A small image captioner, trained from scratch.
Training: adamw at rate 0.0033, 8500 steps.
Data: trained on rendered dice on a table, 145000 training examples, 7.5 epochs.
Rows from block 2 of the image encoder of a small image captioner, named by matrix and row number. Rows with one number belong to one channel. Each number is 128 + 32 x the weight over its row's rms, rounded and kept within 0 to 255. All counts start at 0. Numbers have three digits each.
After each channel's rows are labels from the 100 images, of 14976, where the channel reaches its highest value: "strongest on" is what is common among them. Only what is clearly more common there than usual is listed. The data: rendered dice on a table.
# convs0: first 3x3 conv (encoder.blocks.2.convs.0.weight, 96x96x3x3, each kernel summed), inputs 0-95
# convs1: second 3x3 conv (encoder.blocks.2.convs.1.weight, 96x96x3x3, transposed, each kernel summed), outputs 0-95

convs0.89:104152148160135123096152099098102062107084135055138068125107111110156154138154107110129098137143106143136092152114132078121125162109101104124036128094129139122133047137078097126113129069134156165111048165160117083044125145100118122117112072105152143095114171061130155118078106111114126118
convs1.89:051140072119105111151104091092106098122094139106090127125076138123077115112062058104100147101131119147090102055083100098114113102107127154077140146098089080130127118085116123106152085087107131120138169106085115149118055099097094083134113132152139161094122115097105069079101065121143151082
strongest on: five on top; black die

convs0.4:064098181160188138144114175091155182094157135177136137144148087143131098185115102109148142105135091095093131164123115167141118137187151131112113136150114129161126186122114137110128098161119122141126147172132120051171034116134133130189101195184108062171160126171153132123120119075151121137
convs1.4:226126197117131121136127163191166159166179112163136133152146107109184146136183151137138115129149109124105154169141143164154139130143114130155159157162148149135122136179122138110118157159138096135125112099174151180153255109144166154148158121122117179122124154144131155136160141147148149181
strongest on: dice: three; teal die; grey die; green die

convs0.54:152234063174154144149184095154142147170159142150126143159115166116208130079148139147192106158195164127103116084170158160141175135120134148129120140145151139089147118169134125181108140142111167162125105176152138144081135121128149156114158105122113166134138203107154140137091132173067144107
convs1.54:074121068154131133133091147084054115125084134098088113102103150106099063086120133101115104096077148152108104123106097114095149178120115134122112107100086092076075073079082107080135089073098145075083120059103103101146090127146109091083108135105075131148120102106166141139097105125175111116
strongest on: purple die; total: 5

convs0.88:064112149139132114118074119070106127092126102163137143144166098156123085221097125135131131103088112130076140134138085123127106065155145146121127143138116120105135134116144079103137038177149116090135105138104127066208076127146139129149100162172087056165155113171129127138151112069156098092
convs1.88:213115185177106118087160155229176158177137141125115132144138104119141101143131139149199135136134110054160145171152163149156153117142127129133135150144103122114093141172140139136131173121132079165131110137164121159175195098191121118185159135135130178140116159152134166141175109144186160158
strongest on: dice: three; grey die

convs0.24:074082141145148138163068162100149140100148116152141168120160069117094058149117117126132126087123113119130142130121110188121099153147127177122118153161153169147113146123132150115162113184168119116084119125117123037157061134168146132182111164148096049155154117201157101122148106058159089108
convs1.24:177119160138142191118112136190136101129119132071179147113114135095190173150158164126137115152121179180153172187150156154166137112102126130137154153143180140103113134141146146132129165136137133138134067140198132111128210169074132122153104057067120193151095095147117132126148159150131186164
strongest on: dice: three; red die

convs0.46:179113083137160132152154123159182147159141138140137147126128161129188169104176135143156136143172136125125167108154157174139155191113120135123149126132104125103137162108144127156142249148146151138116143217141134144097163078139132146120157154189136179119146138120245134122147108128107180161
convs1.46:134148130154169126114123141099082115103107073085130122113123112132104095125133130121126114065096140132134105130126128105124119125085116114135088104119067096048084109091114127120109137106114165084124096096110128044178130136155102106119110103120058127155109061093255135135085104146153115080
strongest on: purple die; dice: one

convs0.13:096147140128132132125110102127119152154132129167101108162095119131120100173082069156130124093113143106083155087049119113088117062148122134105163132115109075136137090084100121093108031099063033130163136050116118108163070115133095130176116162152115088119154138110086154107129153108128118160
convs1.13:186140151148147115105139171165161170144156113179128134139125102119138119129171149146154136150148097103116153165174145173153135132169124128194112153160126138146109148156128134124121147185161127144087155163159134154203233080227178154117169154127103148146110144167143148166182132147180148175
strongest on: blue die

convs0.47:138173157149115185138154135141073144137114201135138163137133132122225176083116139127170126120140169135137142129105125109116155072186120122158181143136169165104144136160155121126132100094120160145106090129177135137085085146135125168104124133033139166128115160129016113134160136163100170144
convs1.47:094115103143129135169107153124103149078110121099116093115092156091088095099133130110131116093098190144106084124133075104126169144096124138130089114151122100152105108131120145070122096107099150127108114129075100072107079152002101089108120140107103154140083109127035146135076120144178109060
strongest on: five on top; pink die

convs0.82:081137114096130093108127150145151151141152067162194146126112156145138135149130114088088096168145149151096146123110177185162100121093176151104163093122096112115122146067116150125162108125112043145132147060122157136135020137146109094150127113162120210131145059177124118086168152130119131141
convs1.82:112140132092160170106106139098083106109127122094147111098121165108070083106151139136117088155151141148072124113124145116122149186121124104122089129092135167094124122048090125110082169117109121124092091061143110000125115124183145126099104082125116145146099106102182139143058144156119128117
strongest on: red die; four on top; dice: three

convs0.52:167248126156114106117165115167107129155115104099111164129140111142144136111091131148114139164187143132093126108159115108167183103172168117163073181147153158141140110162127180169093122120108157143158107124090150117100199149156143153056157105135170159130123208135076134127139139157136190131
convs1.52:103126088152155120119104141071091096104089163111088094097080151122102105071149134106121100122073134156128089100099095104103146161110099135146122115097102094105101092093083079085145089088110138095087141069099064162150093108159089075070102092056090118152099090085106139143089098160156096135
strongest on: white die; total: 4

convs0.80:114147102103154119125125104070077069093065123076117060100139063111125104153156127094108146096128072201106110175138092090098107152071126144122083177095129131125145065135078122071115148080128120172145094119110104095077115129121122083126112109135165113098093130094140142112065091107099132097
convs1.80:155165175130054078134125115193126140153133112161097152130123082162133098128090089124137145151153089021134119033105143112127122138112147109098178132113054120151133118098114109100110065122139079097126184168115132154111130067155130125119155156150128094108107162119073115117167109096089168120
strongest on: red die

convs0.29:095179102160135124098136070136106089138067133106120150116087149111188166051156118124124148145141124165161131133109134125118137157080094093104109104083124102078106121129116082140118132126123164094122082185233155115071135143080109153104088084036104132131095161097132160132127130143102160173
convs1.29:099126100171132111156128124086081140109107119106123133122071157115071081074113114095116144136073131150035111115122101140129153137079136147106129105134118079081063133109131133093120105069113167114105138147050121117161095128091092077099133119122063161129107095118142089115098093120192139039
strongest on: five on top; purple die

convs0.64:119071131122130110152082153115108062056059125056142140111138110123146121164154101077116109127147114174100135179118130070136114126093096137114070141092120150114173056131083095082131140071142141143129089138088165102117147146124103067124046112129154148117114123099119147115093075090107147071
convs1.64:157173106129130122098155070111094111097095093065136100114125144145038142098118111063140128120102109090127132087101096136139123092093116097129103066118125122109096144107124077093114130100115117083113133140063123140175102082124121084074143115140099127099124030123118073041113087165108112104
strongest on: white die

convs0.84:162062131073117114164083182158177163094148118115135149123146134161142097206121124082147123145148118138139144126159147171124085143133153132081138179127122155185155123108135162131144154122159110116139143131104124175118198140172126058117130202205163140159137103129163106116168088093190131063
convs1.84:127117110161159195143108133102101120103096118083125103069122144104095118092136139125191097141123155136109082179133109088128159125102100144187107104115102104102083117094117082136144139100114183091096093096126097120156145169134099133081112055122064125160117086097191168128043129198114081114
strongest on: blue die

convs0.92:148135118140094135134089096096106147088196128131138088113158094137064082132090110145126108144141155084085080102099087125171127133194108139119135139189131161138112075122128196134119099146161078131142084082051122156204105122159149146120150153067123076112142192111149100142065134126133136095
convs1.92:059111072182157157099149144127141125138090206180127077113126184098144133131175122138158130134143146193163134160110141125111189201103127144173087126094107108147105139082093086133104109119139170151066154088151096086093123147142138109118093125073120140175087149115133174150134149136136062167
strongest on: red die; purple die

convs0.18:119081145114154158152078151085152162058171135159161119093162096136026070144126147115116135109115130122132121136150122147143090137167134178118147132169140166137123148123122174103130106190166102119114112117055132086192081131136149131174114188151094077156128108185167110127115112087169075092
convs1.18:158130164175156183093175161178137082189089168127122139080126145101177155162173138164147105156134173217152134176146164124148183163097123137158094177114146120123099149125138110100110121126147144126131102135189115090120206158115108127166112074066085155157124133132134174169120141144112137173
strongest on: dice: three; red die; purple die

convs0.32:083101099155128116147084113095132121103127113164123147143147074141090051175106099124123099086101123114063131119121109181122094078161136170110098152125119137148118103097114133098144068173150072122140121095106140050209085089158145127173098163173112053149144111171137105130145116085170085105
convs1.32:186096223159127120095123135181152116145147126141149152141127127091138116124163124117138139172108136111136160212135146137157138157151119128159165118163170126109104145195126147142109159157131124140120084151182152168175213116216154139151138112083110186128109137159108171114172125159154181190
strongest on: dice: three; orange die; grey die

convs0.86:045107075134118138148071125067100102109152134096146061103132099143122100147110120151146110083129126139111137116131121076129119069062111130086154131092108101108129115090136137102119073082113100111143092092125108042156024131127131112132071096135093073151149115117138130141122161083090108080
convs1.86:198178198150120103124132168213151165176146135158107150138124107131118058141137088140150139144139098087133139110120138151155147129150130160115172114122101113132121141148089136130150150146124060144113131142156161161157255096195129135159140136118125133116114192135106167127166163188163152162
strongest on: teal die; blue die

convs0.66:172236123171143115137165120166113164188163131132131147138133151135215166130110120136178131155189115153084115099142152137143178134148148126137119167141150169119128103155126151152118141163113157171131081147135136141040221154125142142124160133137162170099141206104110142135120139177098143121
convs1.66:096106092138138124143102151068068119099096139100085108110116153114087075098134141106126104094086131156115072109110088098101144152106106137137119105100080077102100043077076107074130085084101139090110112051098074138169097120177095093111118110111079138166113101106131127145103083142177096118
strongest on: purple die; total: 4

convs0.25:172113101113144138155137158146164196133167116181137132064164130136114150136138145105165128142141143144135150156177127202136112132177146138162122159205121163118114145128166139153147127150146134133109132139068144164186133104170163163130198215180141134174103101138179099130169035147127138147
convs1.25:125157099177172147087125167119087052096117133089119110102112153096146151115154153144152086122103183170152102159122125094104163148086119103152079133102129114100089082079105103132107117097113171118073128105140095094111116174095130105083071066085097129176112073086181184151075125152117083121
strongest on: purple die

convs0.94:150216163148137141128165168172109184148198149159137110133173106123129134115105139159154161160175120100099096102146137116180169115197164127168135160164164188138123120153135173134123088185130150160124112101130130143121193144149185171118182141121166119137115188137039147145157139155116126119
convs1.94:084131084148139116132096165106096102104091152107089089086110151122127098098140133131139079113097142172145089101092097105087183165103100141135100122088085107108097075094076089066137091084088154099098152068119070131096103134139103095087094108070111137140105096072061158149092108162152084135
strongest on: white die

convs0.56:114133123144143135120096140087110067084110119069079042103126065117117071133119115140136113107136079145130104154120114071121108116097100151135079171097129127172141081124089125067116121083107101162129057131084116086095148110108129118121081125143140091092122132064101152130045123082072127084
convs1.56:101182122110079094153111130212156142114158132129096132128151099161167081139073047119145135125134056120132127071080158152113118122144122119077154069124094115124128128108099121114122078131125028096135188086089132145126083070179135145141151128128124083111132163125121127115204115106105127140
strongest on: white die

convs0.34:157223093182145141157188110190144141194126164128135112100124184125180160086144117145202120168189161124106118103147157146117212146131142127157119146154152145096148104154141105180114148100112166161126110193117121161058135123137149146092159128126127176124134163078148136138095136165114127118
convs1.34:085121074131135132123092152094062110089095128095100110109105142110110084101113133096124105065080148147105094133113091099103134149101107134133114110101067081093085069079079103081140073082094147077088119066118091084141086148151103089102101124107072137162112083095164134129094094139161092106
strongest on: purple die; total: 5

convs0.49:134092165111125127161082141072159157083167128111122122152195091154120096183086118135116105126164127141152090128097116127129116129184114138112085201187110151146111120107120184130137136153168103122090139088105105146184120154129165162145163204180191089142130147164164098127085096106194081089
convs1.49:154079140153150186099115187164116108108083138129137113097132156079117117139169172162169095138132175175161112205132122108144163136082126100181076151101109112130096131114119092138109157110125155143119137120158095111087183178082106124131092088096117160170128090110139205152127107220119086168
strongest on: red die; purple die

convs0.2:110169148155129104175096129122125077141122135111104137148148098107139045173104087088142123145112081087088102069094138103095105137130154168085116110100103106155151089098092143079127071132121163118127131156060123068096077102117093077117068118153137078087127177089123137116080095090147161070
convs1.2:119085132132108106147129092186171164126155106133138150120095080132156152139104076136165107113145132106104162149131124186155125080173087108120139157162129138137103168179113131138100138149119071087119127103154154178130226098180140117114168199145130088118117112174167133072211178106119082168
strongest on: blue die

convs0.93:120172131196124122135106087164140077131093135099140132086119140126214152066142108101163112120154129124133107110124153128104138171127130127124113136090144104062119070150084138119113122121118132065131049160207114105080126126122084130101128079085117125113137217040129167124132088157138099129
convs1.93:080112086139113105170101144096098123100113148094105132156108173081095079067105121071144105111113173181114102140103095124114141150102124182121133061123097104099073084099128123098190099091117193157070142102095117085094091127093113097072122130132126164136103075111149109103108090125188125073
strongest on: five on top; total: 5; white die

convs0.77:145096097100110114183119120111089061100083100053081187109145102132166149142065102104110107116124145141049115120122119155094129093147116136146151197138107144109140058153090141128129155069108128115135126135068100103089138122109096100121097120156117144109130129093114071113107051117141042103
convs1.77:109138111186164130136137096065117110085121160137120079117082207139125153077191139076135114145131144152143099154123116066136189131109127064169081072109113133152130130123106080129137080148108149108089124096144090146141074110130156086083103120103124067155139111134146128094047076092137090141
strongest on: white die